A small masked image model, trained from scratch.
Training: soap at rate 0.0025, 6100 steps, batches of 48.
Data: trained on simulated stained blood smears, 97500 training examples, 3.0 epochs.
Rows from expert 15 of block 2 of the encoder, named by matrix and row number. Rows with one number belong to one neuron. Each number is 200 + 20 x the weight over the matrix's rms, rounded and kept within 0 to 999. All counts start at 0.
# up: expert up (encoder.blocks.2.mlp.up, 16x64x128), inputs 0-127
# down: expert down (encoder.blocks.2.mlp.down, 16x128x64, transposed), outputs 0-127
up.19,188,191,196,218,219,257,213,223,201,217,154,179,202,193,209,198,205,227,184,195,198,211,198,190,211,168,215,249,217,216,192,221,188,224,190,222,177,242,185,135,200,173,177,163,206,199,189,205,180,181,202,193,209,179,220,224,210,171,185,177,204,193,236,175,220,213,184,212,205,225,198,174,204,199,205,208,200,196,227,178,195,197,153,191,160,178,218,200,204,188,184,225,244,165,191,138,202,198,189,185,223,268,204,195,190,192,226,173,208,197,218,224,217,167,172,202,243,216,230,198,208,229,199,214,188,207,269,194
up.20,210,194,226,202,218,178,168,202,180,197,192,194,190,208,202,207,202,175,213,152,204,183,183,161,211,187,194,229,202,198,222,181,212,206,210,178,223,226,195,226,214,184,165,218,213,209,193,204,187,167,215,181,196,204,216,213,212,236,184,194,183,201,230,191,192,245,225,194,183,200,165,195,141,171,178,171,210,198,201,183,227,214,255,205,216,202,220,217,166,182,222,226,215,191,185,188,219,205,222,180,197,200,208,181,199,193,211,197,211,185,233,250,228,197,170,164,202,183,218,202,177,220,223,185,206,173,216,198
up.21,214,211,177,199,181,202,215,184,222,206,188,189,214,213,156,177,204,200,191,202,214,216,197,207,179,179,181,205,200,208,217,232,216,203,232,187,241,199,174,214,219,202,219,199,180,191,192,182,206,205,212,213,192,166,213,207,188,207,167,177,193,207,171,222,209,209,229,193,228,219,228,183,194,182,196,192,189,196,212,231,195,193,187,197,233,173,188,240,180,198,194,190,215,180,145,184,185,174,190,211,212,223,170,194,234,186,196,176,187,196,199,211,179,209,211,189,188,215,198,185,207,152,193,259,161,209,215,198
up.22,225,198,190,248,197,223,185,177,183,179,191,188,213,173,195,216,194,235,209,184,223,235,199,243,222,188,200,206,208,171,189,186,218,191,168,202,177,196,242,158,225,182,165,213,212,180,247,174,210,207,172,228,192,223,176,191,183,239,211,188,204,217,203,186,188,178,203,189,186,191,200,189,219,219,232,174,156,200,203,222,204,181,218,184,177,216,207,185,193,238,178,207,164,218,186,249,200,210,164,201,209,169,214,238,200,200,217,223,215,209,217,149,224,178,192,208,191,222,226,196,198,203,185,212,205,198,152,195
up.23,214,223,212,162,183,192,207,226,210,224,202,239,199,233,227,181,215,234,209,235,237,181,171,173,199,218,197,173,191,231,220,193,225,227,186,205,185,193,175,193,159,177,180,159,195,162,171,204,202,176,158,195,215,217,217,199,206,212,192,227,213,188,229,217,195,199,196,184,198,186,191,228,208,212,177,170,170,175,221,171,191,223,186,201,210,202,201,161,227,180,159,198,201,180,153,213,220,209,201,219,206,174,214,163,212,219,185,199,183,222,218,247,182,218,179,176,219,203,210,202,211,188,225,196,210,208,158,245
up.24,188,216,216,168,167,212,218,192,207,231,221,204,207,213,191,207,202,186,192,214,204,210,208,211,206,193,190,215,234,189,179,193,208,233,209,183,171,243,208,189,178,164,203,197,175,160,194,193,167,205,209,183,181,175,194,229,219,201,212,209,203,219,228,188,173,204,180,195,161,202,185,198,198,213,258,218,209,210,175,164,206,230,167,157,191,208,242,164,178,179,199,199,175,195,215,198,202,182,187,235,194,218,203,224,196,219,209,224,249,230,164,202,183,186,234,210,180,228,174,225,188,211,198,183,180,210,243,188
up.25,172,226,187,192,216,183,200,221,208,223,186,185,221,183,194,184,198,204,192,179,178,212,218,201,189,206,217,167,196,185,212,199,199,236,204,212,206,209,196,214,205,218,200,179,191,205,192,217,218,183,202,176,218,198,199,205,219,186,187,200,199,222,222,178,190,210,205,196,186,215,209,188,205,186,209,219,196,183,205,206,196,186,238,195,206,177,215,215,205,191,196,191,208,218,171,187,194,207,197,195,200,170,221,211,200,211,194,195,221,207,175,210,200,175,208,190,207,173,210,213,196,204,196,213,194,202,200,227
up.26,218,201,187,204,221,189,210,199,224,192,204,221,210,205,161,194,184,187,201,220,227,195,198,202,191,201,201,207,194,203,180,188,207,241,208,170,174,225,182,181,186,191,174,216,200,181,240,190,214,230,209,231,210,189,212,197,170,220,194,208,182,194,197,177,231,208,211,173,200,194,214,189,186,207,163,189,207,162,180,206,178,220,187,186,184,187,215,187,202,212,203,223,185,206,220,186,181,186,178,226,198,186,227,201,186,226,215,189,210,191,218,191,198,235,215,180,193,230,192,196,197,238,188,194,206,209,245,190
up.27,196,182,173,198,204,217,214,175,211,210,215,162,201,156,200,217,214,175,206,204,206,206,212,203,188,245,184,200,196,191,187,218,190,233,192,212,189,217,225,199,206,202,220,203,196,197,222,152,197,200,200,212,206,181,183,162,191,197,177,199,202,203,229,211,183,212,200,210,187,189,209,211,185,186,206,218,223,190,205,201,220,196,185,184,171,182,206,202,194,191,214,202,199,213,185,230,201,188,206,214,204,200,223,201,192,214,232,200,197,195,199,171,184,214,184,189,222,228,199,199,209,221,172,198,196,216,177,168
up.28,179,221,203,214,197,202,176,220,211,219,232,199,214,184,188,205,225,161,213,208,216,208,184,205,182,188,177,228,203,214,156,208,190,216,182,197,222,200,235,214,200,178,215,225,209,224,182,175,220,216,249,211,214,205,214,193,210,218,162,216,195,223,171,217,225,171,181,211,216,175,201,222,221,158,202,184,206,216,196,237,213,202,263,223,217,167,157,224,202,213,160,184,182,211,216,160,175,208,213,226,211,223,187,189,190,187,176,207,197,185,222,186,182,200,210,196,183,188,177,202,164,185,190,203,202,184,172,211
up.29,230,179,213,198,198,202,236,234,192,188,201,180,218,154,226,205,208,172,220,184,172,195,207,199,198,191,198,188,183,221,170,167,215,214,213,193,194,220,191,173,219,180,199,179,199,182,192,217,211,211,191,215,215,185,202,201,182,173,222,221,209,218,198,211,202,221,217,204,198,193,227,192,218,216,216,198,180,187,208,195,192,244,206,226,208,198,201,182,200,186,226,165,212,200,174,195,215,227,205,180,179,213,204,171,240,179,196,173,181,184,183,243,220,226,197,179,200,190,179,182,204,165,193,180,198,197,193,195
up.30,177,194,209,196,221,178,180,177,219,218,177,184,225,213,230,213,228,177,180,231,194,218,199,186,239,206,212,215,208,197,204,189,206,193,194,209,204,205,204,183,192,199,196,194,188,202,184,210,189,211,188,216,211,193,201,202,214,190,197,201,171,179,196,216,182,200,192,192,238,157,233,169,222,210,208,191,215,197,208,208,210,171,198,175,202,169,211,189,211,184,196,183,181,216,215,211,191,204,184,200,197,208,181,173,194,205,223,202,213,184,213,213,214,211,204,225,196,203,212,198,202,203,243,211,201,205,182,184
up.31,180,233,188,221,226,212,203,183,203,195,204,165,218,181,176,233,205,194,232,210,203,182,223,174,169,169,194,195,172,222,196,215,213,185,178,227,225,218,210,210,198,227,193,175,191,160,198,238,210,222,233,196,174,219,179,199,229,192,166,194,147,224,201,206,216,187,184,207,217,182,193,203,224,160,193,194,173,233,229,227,203,189,190,193,226,174,182,213,182,168,210,206,168,167,216,197,231,172,207,201,202,203,188,191,199,190,199,187,173,172,232,208,194,204,210,218,196,215,191,187,219,189,200,202,161,225,191,192
up.32,183,198,254,185,197,219,199,251,173,197,181,242,188,180,201,195,236,183,205,208,158,193,211,213,214,180,192,214,154,236,161,208,176,206,211,168,202,231,175,168,199,154,182,191,227,169,187,206,133,187,152,188,181,197,171,236,217,202,203,229,246,224,230,229,163,250,194,175,200,200,222,212,204,208,199,198,172,192,227,164,215,239,181,212,215,178,221,183,200,156,191,188,198,145,238,182,225,193,197,203,246,229,209,204,201,206,155,180,152,186,172,233,191,222,183,168,226,253,199,202,218,190,194,207,202,218,164,240
up.33,200,205,193,208,210,186,208,180,191,167,186,214,173,167,235,195,190,219,170,217,221,199,226,200,213,202,199,218,190,204,187,183,236,178,197,164,206,204,203,210,221,222,199,193,177,186,212,198,213,229,188,210,193,196,186,215,214,211,202,216,167,209,209,192,193,210,215,193,196,215,237,208,182,172,207,204,197,220,177,178,176,220,205,198,219,186,223,219,195,184,206,201,180,211,195,180,207,184,180,195,209,218,190,193,196,208,188,212,209,209,219,183,162,188,184,212,199,198,219,196,241,202,212,216,190,213,182,212
up.34,188,233,208,214,196,200,196,212,210,217,199,184,189,214,179,214,190,195,188,187,189,187,229,226,215,173,187,173,200,197,196,220,208,216,203,227,214,232,222,190,157,271,190,206,207,202,225,225,194,214,196,231,215,214,167,175,224,203,179,191,206,210,228,200,209,216,211,209,194,185,207,210,183,190,208,204,231,215,173,186,175,197,220,207,192,204,220,215,167,191,182,185,214,196,193,208,195,201,215,223,176,220,184,201,202,173,180,200,164,174,228,166,173,196,181,221,183,171,228,240,183,155,195,235,195,208,170,187
up.35,215,193,189,173,205,197,182,191,194,189,219,198,204,173,180,187,196,216,211,190,202,192,226,197,240,190,184,183,198,163,210,209,195,233,230,224,247,202,183,179,249,227,198,211,184,170,200,225,163,196,194,222,222,209,186,179,212,211,177,169,216,207,230,167,223,182,196,213,222,167,229,210,217,186,193,203,214,208,177,199,195,168,269,190,194,199,184,221,147,195,187,234,203,192,174,180,245,194,190,204,200,195,205,166,199,195,197,229,169,189,186,203,203,210,209,188,169,191,218,253,189,225,185,164,224,199,199,195
up.36,196,173,155,227,183,230,221,175,195,207,172,231,204,191,216,201,228,222,167,222,230,207,172,187,191,199,174,230,220,228,194,196,211,210,183,216,203,218,202,184,194,172,177,201,224,181,209,202,186,172,167,226,201,162,189,227,213,184,219,206,192,225,229,182,196,218,191,174,242,213,228,175,198,197,202,203,195,177,183,206,202,209,187,224,170,192,241,182,178,172,190,193,197,197,159,211,194,245,209,208,200,221,165,215,192,233,208,193,204,195,183,203,177,229,196,193,203,222,191,191,230,244,165,168,198,157,202,234
up.37,169,201,234,175,185,198,193,182,210,187,197,198,178,230,190,198,189,217,203,189,158,200,185,178,166,208,208,209,205,227,189,224,222,188,210,187,204,217,226,166,207,214,215,194,169,221,226,200,200,201,206,186,225,224,223,186,157,177,213,174,221,184,210,199,195,198,193,214,212,202,219,180,171,203,194,224,206,190,189,221,189,166,174,203,233,189,217,194,200,204,208,193,196,179,189,249,188,184,200,186,166,203,189,217,185,192,173,183,205,192,211,212,202,221,187,201,205,200,205,215,248,204,185,212,200,201,208,197
up.38,172,207,219,190,211,168,220,209,189,190,188,190,208,194,166,216,214,200,209,229,205,212,206,204,229,205,206,209,192,226,187,187,209,182,221,164,219,221,184,212,221,163,213,190,185,193,211,237,173,175,219,217,187,198,213,197,234,192,167,163,180,195,192,221,194,215,207,171,218,179,209,204,187,200,197,225,214,213,202,188,191,181,211,208,177,190,243,220,235,167,191,196,195,206,194,202,196,198,213,218,189,218,193,190,208,195,196,182,174,185,189,210,196,171,229,225,188,223,173,193,206,219,188,228,194,218,206,169
up.39,199,224,225,184,177,199,226,216,201,176,221,197,195,172,195,253,184,202,210,215,208,216,196,189,171,195,207,186,203,179,223,210,219,191,194,197,221,193,178,192,192,224,210,160,192,214,190,210,210,157,197,215,187,195,204,186,189,160,189,171,219,201,205,199,214,206,214,214,155,205,241,174,155,197,224,190,237,194,230,233,198,177,183,175,220,228,234,218,188,213,178,196,208,193,196,223,214,190,225,207,186,204,180,203,218,197,190,157,193,201,206,203,221,196,191,165,221,178,210,244,202,178,203,194,214,199,200,214
up.40,204,198,189,182,168,241,229,203,157,235,169,249,201,190,170,180,209,181,155,233,180,219,180,203,197,212,203,200,189,211,228,187,228,231,204,198,222,193,236,199,216,197,198,170,220,168,202,211,203,182,216,221,231,181,154,188,192,211,217,223,221,197,230,204,195,158,138,202,198,196,206,172,189,154,182,203,195,166,217,216,238,201,211,199,235,217,220,207,181,178,202,214,200,247,194,185,186,176,208,253,187,199,229,192,202,232,195,226,226,206,176,198,225,193,194,223,168,200,197,168,195,206,219,182,196,167,185,216
up.41,195,210,222,208,200,208,202,200,209,200,202,188,196,182,196,233,171,218,201,182,208,183,224,172,202,205,191,177,226,193,211,172,174,194,207,208,209,173,173,210,215,205,192,219,205,213,181,190,207,209,178,201,228,159,204,212,210,194,209,217,201,225,208,212,235,172,196,201,183,190,210,204,201,203,201,209,205,208,222,210,226,180,218,207,225,199,201,167,205,178,203,214,192,208,209,202,190,195,213,208,190,204,213,205,185,179,179,211,213,205,210,233,191,198,204,209,199,187,217,171,187,164,191,209,217,188,212,228
up.42,185,187,205,154,222,191,186,209,120,209,215,193,182,207,186,193,238,210,185,215,201,192,167,193,194,202,205,187,175,177,189,247,201,203,241,204,213,213,183,198,209,203,189,211,224,179,217,224,177,220,234,163,211,202,221,208,172,187,178,186,208,192,183,214,197,207,171,203,201,202,202,174,213,201,180,217,161,213,197,200,188,198,207,228,205,181,215,250,236,208,207,204,194,213,169,227,215,186,239,169,203,225,200,183,199,188,234,179,199,215,201,160,237,194,197,207,213,203,198,178,204,187,245,170,213,234,199,187
up.43,196,200,203,215,219,212,182,202,212,167,211,228,188,197,196,195,209,230,209,160,196,189,222,181,201,192,195,215,161,194,192,188,205,195,221,193,198,185,181,217,202,177,203,184,228,198,194,254,152,161,195,201,224,180,208,214,225,206,193,214,193,172,205,228,198,210,242,164,192,236,174,238,180,184,177,215,205,175,233,209,178,194,199,224,186,183,223,178,172,149,255,198,190,180,200,174,176,222,227,205,198,239,202,193,173,204,186,198,219,180,156,207,173,190,195,141,229,189,232,210,192,216,206,192,224,164,189,195
up.44,230,203,191,202,191,208,240,260,175,192,147,223,198,169,217,181,143,211,207,208,200,215,187,185,175,203,212,180,188,206,204,194,227,225,185,216,180,216,169,187,201,249,211,166,212,194,225,201,196,183,189,166,207,203,201,211,172,216,225,242,194,220,212,187,201,212,207,225,190,188,207,200,197,176,191,174,201,234,206,214,209,207,206,195,181,215,216,207,161,216,190,166,206,173,168,223,224,170,225,197,194,222,216,174,206,246,178,169,165,193,201,200,192,229,174,203,176,162,216,250,198,199,215,220,201,217,202,234
up.45,200,226,169,198,231,193,181,175,211,204,212,173,231,195,192,191,211,182,265,218,210,207,194,207,201,191,199,225,175,174,178,194,189,190,161,216,214,208,219,178,186,187,216,200,203,226,193,202,190,217,189,187,174,200,230,183,204,181,212,205,225,191,201,175,208,222,226,165,239,216,191,173,199,239,209,153,190,211,204,211,160,170,204,193,230,204,202,218,192,222,195,178,201,194,183,187,212,220,241,226,199,197,209,169,203,179,203,183,199,178,209,193,192,226,197,179,189,172,206,192,209,198,214,184,216,180,224,196
down.19,208,184,180,210,212,194,194,164,190,181,179,194,210,244,246,247,144,186,168,192,167,187,174,209,229,159,194,235,177,250,187,169,212,213,208,171,175,190,196,170,204,211,203,171,216,174,185,213,215,195,182,215,199,202,224,214,185,197,185,191,190,189,180,217,187,196,243,201,192,223,184,214,180,201,232,232,163,200,223,193,171,177,183,167,206,200,197,179,213,216,223,227,190,196,188,250,163,171,225,226,214,182,181,214,213,172,223,195,154,162,232,208,188,190,204,181,176,202,189,194,207,213,203,204,217,229,193,243
down.20,183,205,215,179,211,144,183,220,177,189,188,154,233,186,159,186,188,199,198,172,199,209,197,220,213,218,237,180,198,217,207,200,213,211,151,196,197,231,223,212,233,232,185,217,198,208,209,195,189,206,225,215,221,186,237,181,161,205,200,220,221,208,209,193,202,184,139,197,221,170,174,235,215,198,183,223,221,215,209,222,192,190,222,199,204,175,212,183,180,194,165,179,214,207,210,186,179,243,185,212,209,188,186,172,170,187,181,187,195,184,213,200,185,227,163,199,189,208,212,223,204,206,169,193,204,209,200,218
down.21,185,198,209,228,225,212,191,172,206,214,186,229,212,227,213,216,217,221,201,194,205,196,180,181,228,181,195,216,203,211,204,234,186,201,173,170,235,241,239,160,192,187,214,166,248,235,185,212,199,191,174,209,197,202,167,229,230,216,191,178,203,220,191,173,169,210,201,164,147,196,217,197,215,171,204,179,149,217,222,184,206,198,196,190,210,180,182,224,213,186,231,192,196,204,234,225,187,212,199,201,192,192,200,215,207,221,209,213,187,171,179,157,200,170,179,197,167,206,213,194,201,193,187,189,201,208,179,171
down.22,241,177,177,184,180,175,189,205,194,197,216,197,227,240,177,181,210,201,181,249,233,243,186,230,187,222,209,216,212,187,195,220,186,215,192,189,185,234,229,185,222,237,202,172,225,201,201,187,226,201,201,218,211,190,229,189,242,189,184,173,216,222,211,215,221,219,150,180,221,161,201,145,217,190,202,190,238,184,166,203,195,177,209,166,178,176,197,184,219,217,221,204,196,211,192,188,173,226,217,211,202,224,189,176,221,195,181,172,221,221,193,201,227,232,231,254,232,184,214,209,223,191,199,205,174,203,233,210
down.23,192,203,191,215,207,182,192,219,205,229,194,186,178,188,243,208,184,192,211,189,185,188,182,227,204,205,204,207,198,179,189,170,226,213,209,196,202,180,208,193,230,179,187,196,193,224,228,184,192,190,215,185,202,202,268,181,221,207,205,178,213,185,201,227,197,191,226,230,186,213,205,202,222,220,194,206,220,185,181,223,192,210,190,218,244,152,186,191,175,226,169,228,241,213,196,220,162,219,180,198,209,176,199,221,199,205,231,183,222,185,215,215,208,203,221,226,190,204,237,160,186,209,180,176,187,200,213,194
down.24,228,185,205,203,253,141,181,179,203,242,182,217,191,222,248,213,228,219,185,238,178,203,217,228,212,203,194,194,179,221,183,233,232,165,223,205,203,200,195,208,213,213,198,236,182,221,197,191,201,239,210,228,172,195,191,164,183,203,169,219,192,213,176,213,215,207,196,197,194,201,216,198,179,185,202,202,250,213,204,194,213,179,205,201,183,216,148,223,189,220,197,235,232,193,209,239,213,201,193,196,218,182,183,171,235,190,185,201,186,227,214,211,200,220,191,188,213,199,200,205,215,198,187,210,218,223,202,192
down.25,196,201,201,185,203,201,226,217,208,196,207,199,204,191,216,200,205,196,183,209,192,228,184,230,205,229,222,183,186,171,187,202,166,197,197,199,210,184,202,193,184,188,221,164,191,234,202,224,191,216,175,210,171,204,213,216,184,219,221,169,210,189,223,183,196,216,189,167,212,189,186,186,213,210,227,182,201,195,192,194,218,229,181,221,185,178,193,240,209,180,214,174,186,184,237,197,199,192,226,193,195,193,197,178,197,185,213,209,189,169,189,213,173,179,195,180,220,189,196,165,174,162,218,198,198,193,230,231
down.26,177,213,222,219,186,219,235,196,220,249,177,214,202,179,180,209,199,200,187,218,188,199,230,211,198,177,199,201,201,205,184,214,223,203,195,186,230,205,192,197,214,202,175,206,169,200,196,213,197,210,183,148,215,178,183,179,209,208,217,222,179,191,229,207,169,187,176,187,194,175,195,224,173,203,216,213,235,214,188,198,227,191,193,206,183,132,202,192,212,222,209,230,208,218,188,211,203,200,187,234,196,193,207,192,216,178,170,206,187,199,223,187,199,201,202,234,242,217,176,203,214,210,210,187,178,203,178,186
down.27,215,187,180,169,175,207,176,169,162,226,185,177,209,200,196,192,207,188,180,203,169,181,200,198,216,209,208,196,209,210,192,200,223,204,182,187,195,199,196,168,231,209,191,197,171,176,195,200,191,199,167,208,211,206,197,223,208,222,222,235,202,210,187,172,241,188,164,166,193,179,216,156,191,186,202,228,210,189,196,211,211,163,221,166,186,191,214,216,200,181,170,172,187,215,200,239,215,198,196,174,222,207,182,206,209,222,212,185,218,200,204,207,200,227,219,185,207,195,176,178,209,198,182,181,183,182,213,236
down.28,174,214,221,194,197,214,208,153,198,228,178,202,229,196,174,232,216,171,200,190,205,233,196,209,192,187,159,193,182,209,203,218,183,191,192,183,186,195,185,167,205,215,186,178,216,190,202,248,183,179,186,217,202,221,174,195,200,183,228,197,192,167,194,181,188,215,194,216,213,191,207,222,212,213,210,222,235,220,218,224,208,202,193,252,183,185,181,206,217,179,246,238,190,202,217,194,196,186,235,227,179,163,210,197,189,185,181,200,196,201,188,193,192,193,181,186,249,225,192,202,208,221,216,188,218,183,216,197
down.29,186,197,209,185,183,198,186,223,193,220,205,217,197,205,191,183,230,198,200,212,214,188,247,190,146,224,171,251,226,216,250,187,172,241,179,200,212,146,185,166,172,163,256,183,202,182,206,181,208,192,219,198,201,161,176,185,221,234,178,220,196,161,174,192,184,233,166,205,224,206,196,221,230,206,210,198,195,210,226,200,173,187,223,193,177,209,205,181,201,231,202,213,175,186,212,197,179,153,187,199,226,195,181,216,166,186,215,214,180,205,186,199,232,213,245,219,210,216,246,212,207,179,209,205,203,222,173,233
down.30,187,193,222,200,196,236,211,204,179,211,207,188,206,213,182,216,178,229,203,204,202,213,170,187,184,189,194,223,190,212,151,203,214,213,212,162,187,196,189,194,180,220,203,178,203,216,214,200,219,199,198,191,217,208,203,221,190,214,215,189,180,187,191,227,197,224,165,190,186,229,223,207,179,199,208,197,218,210,180,240,210,199,213,210,219,189,191,238,175,178,171,201,197,210,226,199,217,195,224,193,217,199,204,190,219,202,185,180,197,189,180,206,188,230,208,215,194,203,202,204,215,220,195,239,200,199,199,176
down.31,197,213,192,202,198,201,200,154,192,201,197,207,186,200,199,184,186,219,212,176,162,180,258,164,213,146,212,218,210,214,204,168,176,178,171,188,198,201,210,180,202,218,208,172,156,215,182,204,200,170,166,220,199,198,190,227,220,183,197,221,165,204,219,188,235,210,212,210,177,200,239,196,205,200,181,201,201,244,185,220,221,202,203,169,178,196,202,220,193,180,190,201,205,193,183,171,182,159,185,213,161,199,219,221,178,233,190,164,206,208,164,193,197,175,187,200,224,215,186,229,184,206,187,198,214,217,211,212
down.32,242,206,158,266,224,207,208,223,208,215,212,242,236,223,245,209,173,176,209,188,185,196,224,222,200,208,210,219,212,217,210,175,210,206,193,195,166,173,196,188,198,181,186,247,205,190,209,145,188,214,212,230,229,190,221,161,174,217,190,177,148,192,232,184,199,208,214,216,218,204,179,207,204,185,192,199,188,229,175,219,176,188,228,177,195,209,219,160,201,228,188,217,181,201,158,202,217,191,185,187,148,169,172,199,179,212,217,222,170,190,180,179,218,205,231,221,149,191,191,202,189,216,212,191,224,206,185,183
down.33,204,169,184,204,229,221,193,169,210,198,192,201,222,200,193,196,189,197,186,210,216,229,208,177,208,194,190,237,214,187,189,203,187,224,198,165,217,186,219,190,181,223,214,220,199,200,155,212,178,217,241,195,180,197,192,258,212,179,157,219,183,218,209,170,190,210,193,208,196,161,188,197,179,234,211,201,181,182,200,215,193,189,206,163,208,194,197,171,188,185,222,187,196,219,205,235,220,205,150,212,201,203,211,203,190,212,208,196,209,218,197,196,197,197,200,220,183,215,186,226,184,177,198,201,223,180,229,201
down.34,195,145,191,211,211,190,194,175,165,189,215,187,169,216,207,175,184,201,207,212,216,196,208,217,177,202,186,240,185,172,195,163,186,160,222,217,176,209,187,226,191,176,179,178,197,164,185,203,208,180,228,173,242,179,147,223,174,192,223,194,214,229,207,222,175,151,184,212,244,222,210,197,228,190,184,176,199,222,185,192,154,180,201,209,179,194,200,237,212,186,179,221,240,217,203,229,219,199,179,175,243,203,215,196,171,173,210,183,212,222,228,193,198,189,218,166,176,227,209,225,214,214,197,220,241,193,195,204
down.35,228,188,211,186,177,199,187,208,150,207,192,201,180,188,204,210,180,174,227,187,208,214,224,222,214,161,210,189,204,208,180,217,202,204,188,221,153,210,183,192,212,209,222,214,208,184,202,193,175,201,234,191,198,197,194,166,178,187,230,213,215,220,223,204,211,203,206,219,178,204,164,190,223,210,199,212,184,240,186,203,182,209,177,217,200,211,235,221,230,187,186,172,243,196,179,210,201,199,185,186,205,232,192,211,200,204,205,191,230,196,203,212,220,201,203,211,238,180,184,188,216,184,212,235,181,223,235,220
down.36,220,226,201,187,222,227,171,198,202,147,187,221,140,214,172,204,200,174,215,197,186,172,223,204,202,202,164,228,192,191,150,214,214,178,198,187,196,169,205,246,209,199,194,217,202,197,170,193,211,188,164,210,216,199,208,198,210,220,212,209,222,206,193,191,207,184,226,224,163,199,197,231,165,166,188,225,207,153,202,205,189,194,252,156,206,204,185,184,155,238,167,211,191,204,203,213,164,200,208,173,198,226,158,220,214,187,208,198,234,216,219,203,219,182,263,180,201,198,226,188,225,196,193,182,216,189,192,221
down.37,210,190,202,212,178,205,207,161,199,158,213,219,194,215,215,227,199,186,174,208,194,175,190,186,195,200,200,186,197,184,221,221,188,199,188,205,223,229,173,227,161,186,188,197,163,221,201,145,217,225,195,192,221,205,169,218,191,228,206,205,208,209,192,198,206,220,150,162,187,232,185,198,220,170,210,200,169,206,213,200,207,200,186,213,230,223,217,200,166,171,198,188,179,194,187,232,227,191,199,180,232,200,214,198,198,204,203,203,201,205,194,185,186,211,207,200,193,212,174,228,209,217,229,201,180,181,190,189
down.38,201,211,211,205,195,193,185,224,181,217,184,194,227,209,222,158,191,199,187,164,197,227,199,168,206,220,203,195,184,213,202,180,221,186,186,154,193,200,165,218,198,208,232,155,224,217,192,199,190,180,193,196,244,215,192,218,162,192,190,191,190,192,223,211,184,199,177,219,186,204,210,210,225,213,225,199,195,216,193,200,216,188,200,194,186,212,203,229,189,191,166,217,215,158,216,182,232,207,183,194,207,210,178,204,200,191,223,195,183,204,202,206,178,203,185,178,223,207,202,209,198,173,190,172,207,190,199,166
down.39,221,189,190,178,213,200,155,211,220,186,215,210,211,239,193,193,198,202,204,181,218,161,203,200,215,162,206,185,226,193,216,200,186,205,203,223,216,196,210,190,194,143,217,190,178,171,199,227,225,172,201,172,207,196,171,202,208,170,181,181,167,187,193,172,206,172,183,149,188,235,190,217,208,196,199,207,154,193,194,214,222,185,207,170,186,204,215,201,193,181,182,214,179,206,214,182,190,185,212,215,214,209,208,174,194,148,215,215,213,187,196,184,234,217,207,185,191,195,251,215,224,189,214,191,159,196,211,191
down.40,208,174,180,160,222,188,238,177,166,224,189,194,169,205,225,200,213,201,198,187,218,184,169,235,230,213,198,189,198,173,158,223,188,201,208,208,186,230,198,203,202,172,201,171,198,221,180,212,207,203,183,187,184,167,184,238,202,213,222,203,188,204,212,194,146,190,220,180,195,223,221,224,186,153,213,215,227,213,193,172,197,221,219,216,186,199,198,187,185,151,213,204,230,178,211,195,221,182,216,219,213,197,190,213,206,201,215,195,215,214,215,206,168,160,207,185,187,188,216,165,207,204,224,194,256,228,190,188
down.41,215,188,172,185,193,176,179,213,220,207,202,199,215,200,194,217,222,186,203,198,207,207,188,204,211,200,209,198,180,205,201,201,211,202,185,217,201,212,223,207,201,211,197,180,236,203,205,206,183,240,212,200,207,203,222,199,217,181,189,223,193,199,189,188,186,223,216,189,213,206,227,204,208,229,194,181,196,195,190,212,194,188,222,223,210,215,221,193,217,167,231,212,216,194,181,200,199,170,197,200,176,190,214,172,192,136,190,211,197,231,203,212,220,209,206,147,219,187,214,203,204,163,187,216,204,211,197,184
down.42,195,203,196,187,207,213,186,196,225,209,198,208,181,210,196,166,208,222,223,160,218,193,192,154,206,189,178,211,168,208,208,179,184,227,166,224,182,206,204,176,211,176,197,163,228,215,187,180,202,191,210,219,172,200,200,216,214,202,195,182,204,221,206,172,164,208,206,200,195,191,206,189,232,225,206,224,210,189,213,215,209,225,223,171,201,184,220,215,200,167,196,205,201,209,185,197,224,196,215,199,208,201,220,211,215,218,188,210,206,215,207,173,173,204,185,225,210,242,187,194,182,204,191,155,164,210,182,205
down.43,205,192,198,223,215,173,204,189,219,155,176,191,188,166,238,208,223,203,211,177,177,222,198,233,172,219,193,212,227,219,191,149,227,197,213,197,194,167,195,211,207,194,215,186,223,217,191,161,184,201,219,189,186,192,200,182,190,208,189,212,221,179,229,207,171,189,228,202,197,224,156,219,205,186,207,158,215,196,209,200,185,176,195,194,217,229,211,175,213,200,208,200,189,190,184,172,229,217,173,159,190,154,212,205,204,204,179,215,189,164,223,211,205,205,185,185,235,199,206,185,188,212,180,209,208,205,193,219
down.44,175,195,170,177,250,193,203,168,224,204,240,197,183,223,175,184,223,160,193,202,232,180,201,175,179,201,214,208,220,125,235,186,173,173,223,218,202,208,183,206,181,163,208,208,157,204,205,165,199,229,232,187,201,263,183,216,228,175,187,156,232,205,219,193,182,197,174,214,193,198,183,191,203,194,220,168,127,193,186,182,216,197,165,234,228,211,223,177,236,207,214,196,177,207,201,187,190,176,173,201,192,190,183,210,166,188,216,220,188,239,204,214,199,195,211,237,213,218,180,187,212,203,209,176,181,155,235,214
down.45,211,188,170,184,188,213,204,222,182,187,196,214,197,178,170,192,190,207,196,203,213,224,230,171,205,183,196,156,193,192,201,188,164,219,200,194,214,179,185,172,198,181,203,189,200,177,192,180,220,185,184,220,186,190,234,185,223,211,184,215,192,244,175,177,200,212,240,197,219,201,236,192,221,177,174,206,172,221,216,222,198,181,200,238,194,215,194,198,206,175,225,152,219,171,196,193,199,210,210,211,228,223,175,205,186,209,165,179,203,186,188,199,219,196,194,218,187,217,208,179,211,224,214,226,165,229,160,191